From a checkpoint of a small image flow-matching model: adamw at rate 0.002.
Rows from block 2 of a small image flow-matching model, named by matrix and row number. Rows with one number belong to one neuron. Each number is 128 + 24 x the weight over its row's rms, rounded and kept within 0 to 255. All counts start at 0. Numbers have three digits each. After the name is the row's rms in percent of the matrix's.
After each neuron's rows are labels from the 100 images, of 14848 (inputs lightly noised), where the neuron reaches its highest value: "top examples" is what is common among them. Only what is clearly more common there than usual is listed. The data: made-up waving flags.
# fc1: MLP up (model.blocks.2.mlp.fc1.weight, 512x256), inputs 128-255
# fc2: MLP down (model.blocks.2.mlp.fc2.weight, 256x512, transposed), outputs 128-255

fc1.34 115:130048163097134185132151134096130137158114123097143203123142103095102127120069134122114144139149155059135106137121150122127100125096122178103163095125113147158124139165089156132178146102123127126124109103161119098124113129099134112134136136114135148114105123141124100106130152119136141096158154174127135109109139135114106125128148147116104133172142110152170113137110122138154145115166
fc2.34 104:090094076116093116176147103110143162136166130129135167116125132102176120115105142103102133135137149091122104168108182120101124100099132148160132129128139131158111167107090122137153110170141133123114149134120131117101123173132153155156139135146130102153150153096136163110086101150155142109141154144083149129174121119115124158118125123159124127156130142101189109086158107120125088142118
top examples: teal

fc1.144 092:128141086140126109129135142145139088131134159098101089108084097129127111116165148169106141135130133068134156088160117154102119129136122140122146140081136121156131122123128116128101166136132094106114136142135139148112094103133073141120139106117115147135123096142105132214112122148131134184152112184106108119123132137100121137107127172138133142149111142143136104117147166140177097161151
fc2.144 107:145119098119108126105151134115157143139170163129114140142139100136105119123157179150112139153124137097118162118129168147111114134178162125147116139150151146120140134151142111134109080122131148129113121161113116124106103115145112087151140113153149109151133116132169103165102120102118116154149078146083151111108152143102126114137142151120110104136136086133086086138140169141092150136148
top examples: white

fc1.65 091:114105114122092122130114056126103201129114127119178150126113141052138099124142130113122105116154097103141125111096096134126178116115140126126123116170099119113109096137161118103091122128119138160148165131136154151129158080147182050121121154117112125137113124137122157102147132102117135105180133126107124181132146128135117136176140129111135149145095154131176133142116163120127149171158
fc2.65 115:113082178141117136142123163128103166118117151138185175116177130116160104125088143123123128098133154123157128112164170143129081140101112094123150133097132112154105110095138106157129087133095109077173171149124152144130142165169108158107131129129106151115178092149125136119142144070167121112142119126146133136134114123142144145134127135110133108156131129120146131092125140077108115152208
top examples: yellow; blue

fc1.26 097:116120078141117191135110087089105136112136130136123132091133121166126137117138133114059133080139151129118089102145175164125122180120098144140120142115089113122122110118110164118158142160103157104115099108103139101089087173137107141097165161137135127140088097098166141117113098118132142124121113154105118121118133069165131089135132124110128087130143118119106114170150126121138110180130
fc2.26 077:160131114153146113137142121145160113116130162116119146084119132104120065170098154127157120077153120151103104152106141150103145159165145115076206127118107141115126105121119159137109134147128156131143125162115139108133112072135109116138115150104120125111139157144101121123122146117120137107134120181109149110151121130154172128126103119164134143121104141159097132085100163152140130124127
top examples: green; saltire

fc1.187 089:109076089123096107118165141162095119167143128119121123123098129116138141151141103133126141111103138171089111082123162129134170134143131103139121151109135162144112132111140140122104134095099129160142131129130111152120126128108128135146127120108128081165135101098132142124121169119128050079132120090118091138139132143159115070158128090133137125140124149101104130135128134117132143134189
fc2.187 099:134092168117122147114135115116134109134117117113144118125150130137136127123127081123133128100121115167169119080146151128103111148130121185108147125161099077140117117162053126125110111113130146116137155142123120096149133127121129145093101165127173168151143104098106119152118076119119174088167153119144189125130147117137148156104125084158131145127113107149124129144118160143151146147163
top examples: blue

fc1.505 093:110072127101132119132098061104118159095155122164094173158123173119143161120125156138109200073161152127156130160119154132146119144126111131133132105136169098121104106142067095149143120135129147109135150148161091085130188091128124119171113107113086126112127134105112113141135160071127136107115106145115157194128149117175141136115115151141125134117102132124132123109127110130125153137125
fc2.505 084:116117168142115098122154126152139070139110141144083142089094118151102110146130112122112067070193124112164143146134171115132144140147130152165121141104142137141126121128151085142119138094078121114156163112119104151098159155177105134058156089139133123166121115142129138102105172108159110112163152154153084117119114099113115081129130126116107123137113141113125151109162189160164142073123
top examples: black

fc1.497 089:122118120126131147124111128157132132210106124143131130141111135141115133143116161112132124115198135121115121128128105124147116141139097162114117102144122134113163114226159132136137146130115107140148092123144143134166123093150148154116139114117096113125123098138166101127099121129128158117122093079173180097117171039107178121118164122107129109138176088147123124114108173080129108129124
fc2.497 085:125153134130146086142145143068133107120136129130120137113122168128107135138110191115116122123176114097102105128119121115078123167098124145122164133091111122136138133191123084124102167108132131134124116087120116117174121153084079151122092116140100144111159136102088170120108111139150117133134158140159084133177080172159155133167132143163122137137099180129149132145113158141154134124122
top examples: white; black

fc1.490 079:145163126114114109169133104163121152118124117122149112103118141105129122120136133138171114133110121130112111150136133142142127144121122132170137125165140144073114112122069145099142141118047105129204117115120146133100064134123140146086137150107134198095122104118115134161139186088144114094139116131172119096121148104121113127114144136125155126139158147112167139107118132128133184175168
fc2.490 086:119151129128137136127114130103090154142138087183146129137127144169124148140163134127162121172101130106123100135115127129145148119093144126095111129079144119057113076121151126129149124122093113137176120145115120159106109120127100120177105141190141110106149123131153143188135101103121159102141125087155136141104104146137141131152134124127127146158075128141159125146130124128072107119171
top examples: teal; red

fc1.310 087:127156143132110119119146157121136083095075142125083113134109146125160127132136166118150126122116133121120163140136147111141107135117124144129139135126114158115137132149117136150114146128131093116132112085170131135084135127117138119141109124143170126136135114066129115175168095159140158138135101170121073179116131160119137121152125127126103124094179104146121104112098151125153143131121
fc2.310 093:135148072128119102133134126116116138109155156097070127164138117112147103117106143125146158064149114111108147125106165098133133129103117098126138131131120107119135147146125121119127130151145160131135153128113150119114112143119100100077106149121123110094126114094149121161208091130069128142105091153130172125114113166113159134141113122155155095141132133119109128197170100106074132166113
top examples: yellow

fc1.212 141:122102093109123129169132143109059129124111107170120129082112110111115132103116141136105161152099212123119128143117112138113135106123137151114104129166135144144136099121117122115141065103115146177112087141116096138120116122126133129126153146130162074098096119139140142090130067080138140157149148147142175082104150135130145172106128183113104130130138131146160111102099132153136114124122
fc2.212 136:106148126125113120144151134189178134107123118155138149112120153145136097115112139144151050145128177125109151110101169115115161141136068124130138125174171148122124136143102128149146082107128137175130132149101118096133138142132142102150146184145140123148111117107108103148149069142136123112138134160148140107121148165113102185102127079115148167137143108131107115131106096103126138106131
top examples: yellow; blue

fc1.405 095:131144116116123102130082112123117159152131137156166116124120154037135097113133133116146148117121119104119113077078115135140142102069134105129174137172119119137104119140155107097136107105127129165132099161129105129142101131147127134087150155164121133154130094181103132117122124132133119097195149110113086164126141140139112141107113126085134161153118131175173126142084125085134160166117
fc2.405 094:162123145121153127167141136128104151121158168137172157134127113066120110105099124136109148092106138129116091128149171132139089130101120084150095120078167100128100129107069118146134144130131146140124117121146163107082096134114153133104104119109088141103129108170102153146140108123114143130140151123158163152118127141133100108131123120182107148138155128113128106112169138138133120176125
top examples: blue

fc1.268 110:151131107108112094094121113118140115143114119126112099134108125138150094116133122122093121100137156121115124167128132188151105150136137124130099103105073073154163117140134143096151079145158165032154131117093145118127148101092137151113131158144136098131149105135103115119176122134136153201152155116100132160104137147182116132111140163114097177112089109185131132156109140162145116161128
fc2.268 106:133120133131124109136133102141114133106136111141166137118128123125149161155127136130165157167146138124174120092105118125127091172091120112134127149123092152134116126135156121089115109177083135064127118086094137132129099131201125146135144160124156113188119144111154109133106168129099148084140134096150084111130108124130154145150125108134135168121123153107132126148135044098160134066149
top examples: yellow; blue; saltire

fc1.346 095:132091116131151113115129169106136141148137117130151164121135163113129149142123122131123156097136115139152126131137093122181093074113112114148092147119190164101148121106114127122135129124130143111136147167130104090120147121121149143107175114125102141107131116138113144100090076107137125121131093139108105133134124149201117098061133138114158138138133109123127100171170139105127137095122
fc2.346 084:138136186121103114121127133124128103116108108093115104103107096159127145128125101133125115105118123139098123156120079126087152066118109149067107124115149095117116109086148130116165157096123102144107134126126089117154187140146137123124102119137109127125143145124108115119121132159121141155104144143074105132106143101081133128144126124146089159155132160136153131138109095115115112106117
top examples: pink; saltire

fc1.290 094:080137090150169115136056104106109116145127128131088127147105113124218100129137086145140118113115147125158117125090127143145113140143113168149145104123132130110121133109086111152139094122131120116118119161118150113127121087136126111142142098145114090147138100110083145135161134136117160131136133104137129138102098086117128107112123070147148132140164153133133123108138163134158097116107
fc2.290 089:099145059094147121140114123109109089102160143153134131162147121118168135093154097142132132135113096125115144129177133105130093112107116157115092127159103155126134128145133136098145108099131126122149095114133144142133103126140125123185141133154114141134122138080138139141160145155109130166098113125205154108125096145187166128136122092144135115117117148127114151150151086122105135133111
top examples: black; white; many stripes

fc1.54 127:137119116126131163184131128132084132088130110116124161146190119138095112128106142202147153114129114123163126124138101132125139127119060146122132136160124126079137105137125139155150144153078151116086083123109130138148137134139137121182139180098124142142138104151179127158105116055088105074147141131144124147099156113106135156170164098129157129132121135120139132123118138117137084145135
fc2.54 123:090129126132090171097111101166181123109116139132130132129188157146155108106116091082097159136151090119130131167130140146112140144130132147149138144133138127178125132149127114134122145178175158128153168141085106133121134154107122123167126130110141154109150152114143139097095121146146095167136125111117096103111129140144108141150125163160151116083174156147105105147106128131142090168137
top examples: yellow

fc1.259 118:178094128085169148130115098093116117120166109150135109136109127109144159110117118096144178100126130157137156098147126096132109138130131170136142147162125124122133114169136175136171128103158133105100105083132121090115090114107133106174128122143136118134103120104152087144140118124191133112155122124142130116095157143159144114120138104107153130100119142166145164154132120137145133107126
fc2.259 120:075105113094092126115126127153127116138078122128167130138139116084094101129130127121123101089097126118081126128111126110113130123099150132125113128103147140121125104152113175129134129124137122134119123140162118105102070166101125111099102125112137109103129120095111172120137119103119118135139143144128141119150093121154136130105208148111129092091142131061129191123139118168148133132132
top examples: black

fc1.165 138:111129113123114145112142127094059121122110125131134149119147139151094119113107136109158146096165170150113134087133124146096127119112131128118112091104119096098143080107095114106130148128201091085176136128174148128128126139136143165118089141112120137149128122096134119062129128063120103139134133163091134130109175124122146093107100178118116137116131101138140106133148087121135106153083
fc2.165 125:121103100127122125142114134093166130102118129131145114138171121143118119144119099158081107144164154113129131130135139141112161090117107134082117163132150104124110180126129162136158141097092103115105106141175144093143138132129112121194113159082130142121134147139129183199117130194137113125137125142098143115167148136106122103126134100147107104124141101131104126131104116135130086135162
top examples: blue; orange

fc1.137 104:185115100150140129130129094102136096174089124122108133120127164191126218106133147116159151134136115139149121170111157121136103154102116125109138136055122114104162115119116114122141149131132119099128114114154157129130123124095106141126124087127137101118126123163124100169159114127144135138104144144124125094126141126174116150088133131137122172100116138037121141170165127202134111118125
fc2.137 117:178105136135112133149095152122109099113143181112066081142130131156106121129126135148132120118152138092087109152140094138138134134162097137152127162153125127130133114151092098129183129111122125127148158120104121126118149137111153114131150115159129128107103103148136070119132128123128130112093132171106135186090163132137141093096122145140118120102155112150116156101123178173141142152150
top examples: blue

fc1.220 107:133111138110110095119121127124116094176131104171110131148115178181102116208158118135147153149135126126110110138127136156113123123153130161121148167114135145113134150161149116123179153118135125130127129105158162143153091137127147126119113125175117136183121155123145107137147095160019129130093138113113117130118134131127116107114127121115130101131157130133137104165142129142116117160122
fc2.220 104:196130147117154122113119159135131140146138148186131128126132092165112128095115121141125145153143142129146104147125115104136109141203134143110117107133112110125135120131097111116152111117122126124125139176123075131093103134121129137134156139105154141094153109126161092116124146132190126137005120093134172120096131130168110125149161114135102092151103150150105118125106140194153152121137
top examples: yellow; orange; plain field

fc1.409 094:133141116122074105137114174133089113120154131126095104118090131144161096090142151140154112106144145124145128094150122157148128127127120129109111105125131105131101116119142089164121071148147149134131113173115127161134162060124167138143176133158134127110125124133132124121170159151103127105112143121144150100100138118177114154122115094180148086137150132103135117147142172150170113125114
fc2.409 113:152122102128104113128140116115170128150119066108127124128094121103118143165079176117098150147147144124163098128073121125117174162111112116131135134110154127107161157117141114084115095143099142135121147116085126107097150163150165148105114168094120123119146123168144104102114127104168092125099142109070110117167134133111133120151131160107138126122152130134166113145116106122132081037141
top examples: black

fc1.186 109:120098140125172147128136142103130147120134118122116133138121101107143122120121113133127148111127133123091138127166110117148100148093127136113104092132153165121114134128128081100173137057158120117137123150146128134165109092103145107145157129171092110147115111172116166122112139090119154131127122151121133124110164118102151163153137118123135112176106133117134161138153137128140140074132
fc2.186 095:098113118106132116133122125120122143119127146144124138122124109141187146131135092134113149077135136147113152134099104103097107139123147119131158135157132084109088128120108091168132152140121115132121118131133105127173144155142127143052084116090142106094124117138128134111112138125113107111110099116157104132103084116157128139104126129147117078174151107102116179112093143113119116134131
top examples: pink; green

fc1.359 083:131103134151094161110115138141113106131103128118134145114146149147147161130124094116087152109163145140109157136110108150121093143111146138116140139106168137118115094162116151145146117150129126142119074122130137133072093150129120143106142100116156129101122129162132118108125130107170125128079109119150064093124118054122131117117082124156105160126100153110090124124172188097103117142121
fc2.359 087:081098079119128124109126163146126125137202117102142126104127166148177131123133099111147109098139102141114155154100098148152145149164137155133122085129108136121180123151145124068145125070118135153118121155106105119071128088148122141145080109126089141111141141137139093138128118149114131162137112097097127139144108180139136149162126090130121153156131128136127118169099163157131145141106
top examples: blue; orange; ring